config.toml
vocab_size = 20
encoder_parallel_block = false
decoder_qk_norm = true
optimizer = "adamw"
learning_rate = 0.00093
max_steps = 8700
warmup_steps = 870
weight_decay = 0.1
Rows from block 4 of the text decoder, named by matrix and row number. Rows with one number belong to one attention dimension. Each number is 500 + 40 x the weight over its row's rms, rounded and kept within 0 to 999. All counts start at 0. Numbers have three digits each. After the name is the row's rms in percent of the matrix's.
# v: cross-attention value (decoder.blocks.4.cross_attn.v.weight, 256x160), inputs 0-79
# proj: cross-attention output (decoder.blocks.4.cross_attn.proj.weight, 256x256, transposed), outputs 0-85
v.71 090:515520441457543487542460508546518475430434528472431540447516549531513471542516461459541520569502451488466475449526610476519507548544458475479497539518415513569432468532480573481501504488451542518555425559560490565495468529484557543439460556
proj.71 071:533489530489519495453482486471538512522518433458599435533513470531565478475524512512500559509520579564526463578562439503465494481482544505483443544466495561537531491490456433567528514486460470590550558540496548457508459529474491453488487564548557434554532479
v.72 094:477451492432471538568510421395444442533478459471576524491442530497559547450491474459496500492473498558487524481488486564508506491497516521526558532496533487484544413474585544498464368426467510542569496512534490448524525476446485501482477470
proj.72 090:492489508443545506382540554564517428517480528462493492508512432585455509527539468489475504488500447474503539458398473525456493524479532534530468496463555459477530476399506423492533486530506547504436458461460501500454503498511541523487516507445461496481464511
v.73 100:619452504521470532516506494482538566480501508506510527515534449400474508551562552487485470550504472505515584449494516482465471564461462493532500495547432480503489519469481467475496470538541464468436444499457476537463583463631530500465517479
proj.73 056:512477510499520530548538490525422531491473464463454465466521526424401438434507453443467575528549493480475474462479509545446515454450526519525536572520538526493467491450567486454468488514458451484536538411523521474531514449479508507459483492453456553484504524
v.74 101:479486535372500525495463499461472481496531481556527476497449552544538504474470470458453521510534461519497470548482502558528430469509495518521524549448436506491504468474560560538451476498470494525593538525536538470424449464529455533534511493
proj.74 097:374478532459478467507457493529519419492427453435438488492478529581558500507435445467438481449511502444527465526455463569474505529524571464513451464473492520501522480474540549572437469525514477488451502561596486508522499551507526536457517468504509429498496450
v.75 085:436444507510506477502503523490525470523467460420522534561493493478545464499401502490507494462478495498464488469420533525460451496490544489536531432540583453468505576447521517524493488547454509506507544473511518592501451535444500476550571527
proj.75 060:448569541581519476506577509471556512457455526548527495447508434469565456383494398503460505533539513528506389506513562483539486497537495453476524475489501532492440499546467470524549493442538489455573538446482495533499483579496502468500457474485522531492504529
v.76 116:493553481482469538518527471450520456480502432427522517496408499488522521471508459485472556518489539494490490441563502455484493528527478430516508536545516492525491435442542529509473469486549469545568573478531432440489472478472470496441524471
proj.76 133:466473516594557459482501461626508456566569506418472520563535500508505502448510540626483495488498513450532534493500449442546487518544501461455527503516519455518527471436512484518503516522390497470477421561486507544529507465507509553509552504474482489526466472
v.77 103:491465505490507488487520536470469461534531548450527511453464559543490442491516467428620546500480423468404464474515520443418482506563562541479481510522512567436506465486564524458485491513557511549531458494481452484462517545518512545466501558
proj.77 098:413539488531498421515489550546450428515521508458514412537483502590501503475539516569488510407423562494495460493514469530475453498532521461482469513438487415537544487478445484525453449487499514494611438534474485558423374477475531520461475599547532495481480481
v.78 104:563513487505458440526540560555543536535518548496577474450470505470551481500544498430441570447516554541515442534518480491567484522457541516480526561462441515570472486513504432533506538430486498482507512541561436535472528505523551529510509550
proj.78 078:492510430533491417459514460461503417499478507493511531521539529468465518466483429509493561497500484463512567507465425555444494411488416479637475548552500447529486454556548433534561447505439491459504475570492522495494517484491506541439564547444534570521490508
v.79 110:472489484483514516516499481558493567501469528483539551500494447494510470528482566458502546494533500455544546568470520469512523503530477509457439459522505516560506538540441497497568598500462478496431417524502550521495504493483505499571477572
proj.79 107:587578457458457527527515520429511594425474508530548500488462573454461461526534528442505474551452536528432479454499583578570527474441434502514520506507496518488503515530488490480454504470505541476550573464473506465490510477428492474493525490515519595511499546
v.80 112:493469471433454494470583566490469456456486510444434476526554570504505514545471451561473516476472493456465527462541471519532516482448491468508440507514460475426489528537533528532551526527464488506467516477483498503516506424474573589540529501
proj.80 122:507592560418484545493454461560508523477464480499527543479520549475521528538487565413472489542487467501492455453445468545483531491419553478484534526510519487506473531520535450489523517458567505596480482533498515524509509458515492421481478446533468512537540439
v.81 088:415525521495482493453461458524458510523454485433488506486503527460530472457456559581548529571505500501481557512522526467494521423554489429507486509518431481453555556516571477554407493483531560468522482524467564544473478513521474477545536450
proj.81 090:502536500458455475492467504493524573559475460479529512553422513455510503514516500455552498466458598461478418491508475485483466551504488500562528533504570501425544510581440521426462510528556460460575422538515520530490492460451509544440498577554558485532516517
v.82 094:498504521447540514499526542431523511519531491539542441468465527574478464420488511538419489466543536531494444459539528494487482622570506490421490427524574500519452491477534461499465529525494471528565495490462484528495465483573426479450496507
proj.82 107:526500541528543537585532504502426463517519532501501491582489441514495470489442522532545539453533514576451456567568458498526603520544501438542457530507527432471504452471507505539509474525510454554530508443563565529457427488504518531546495544481505464415453537
v.83 119:477439524499506610432534453573467423540466537516502403474491458472506476548474563435476500492516556491522610574476434426461494533463479486477478573497494552533564441467457491514450436536513534548522497490510462445490539499478570495516458487
proj.83 109:565619466542506562450481410530469494543526416493532495491497514461417507446534551466461470509524428512530515515397467523555501455474539521558505460466492591536423519480493540426490486463506466518508548524502416527490524497520539500492503466499536449551466558
v.84 098:413487575458531512515544450544478474481519493453521527515468485465523483585524569561562437517539464569478502549433463513511491529559545516471478515532512519561551542441468462472463505494498518497546502538466472519464465519474504488565538454
proj.84 116:598523448496512488465437557500527500491494441455448487443517463494488582477508561509448575479513438513569515507483475549585459490550482584560514517553516555493561497507449445532463479569405430464436564462590456532539523563461523491549520500494472600492536532
v.85 093:512565513541508555452502507514565515520474530499556461447547524504498432477482453521460451535449525494594422570509522453525499449494463477459608549541521495529484500506530503531520499484573494493489455508499522470576454534485492481464529529
proj.85 053:500515456445544492538481509486434546535520513506473504533434517458482515539517527453463424489455498502555513461491531489471533530501481500373510532483548538492501493597548565515419470519521452419505500492509516487536500458521489471447460539510553524564458530
v.86 089:525481539455582444490515465505564486445417475488492557523457489563465447584509497545536467537494472525527428495495518531531558497547482519536542459473498467546561418503528461474534395508546546517559524562496527475540520456477573444595520558
proj.86 091:442440437461518431500458462526529494473494463490577456498572494491550542551567412503480455518468529507532482590428529490498556430416548448572498513454535540527462430430540527483491452434502517506451552498566514551447474501470464465565524471485524436531477537
v.87 092:500480490479505479481456482530451489517489512478492524496531534459546461452475451537541488565460482541443476445497442492467546445468533447536505504483480449475486559540483582501517572533424475469466456556502543497454467480477542483443478413
proj.87 103:513509545481424501482477519449500515492434529572499476498507541561552529546493437486482527595532467539416493479520560534462474489493423481408462528459513535490470499558471441547536472558560549543495457565461515474503525445473534518409487521488421509505486476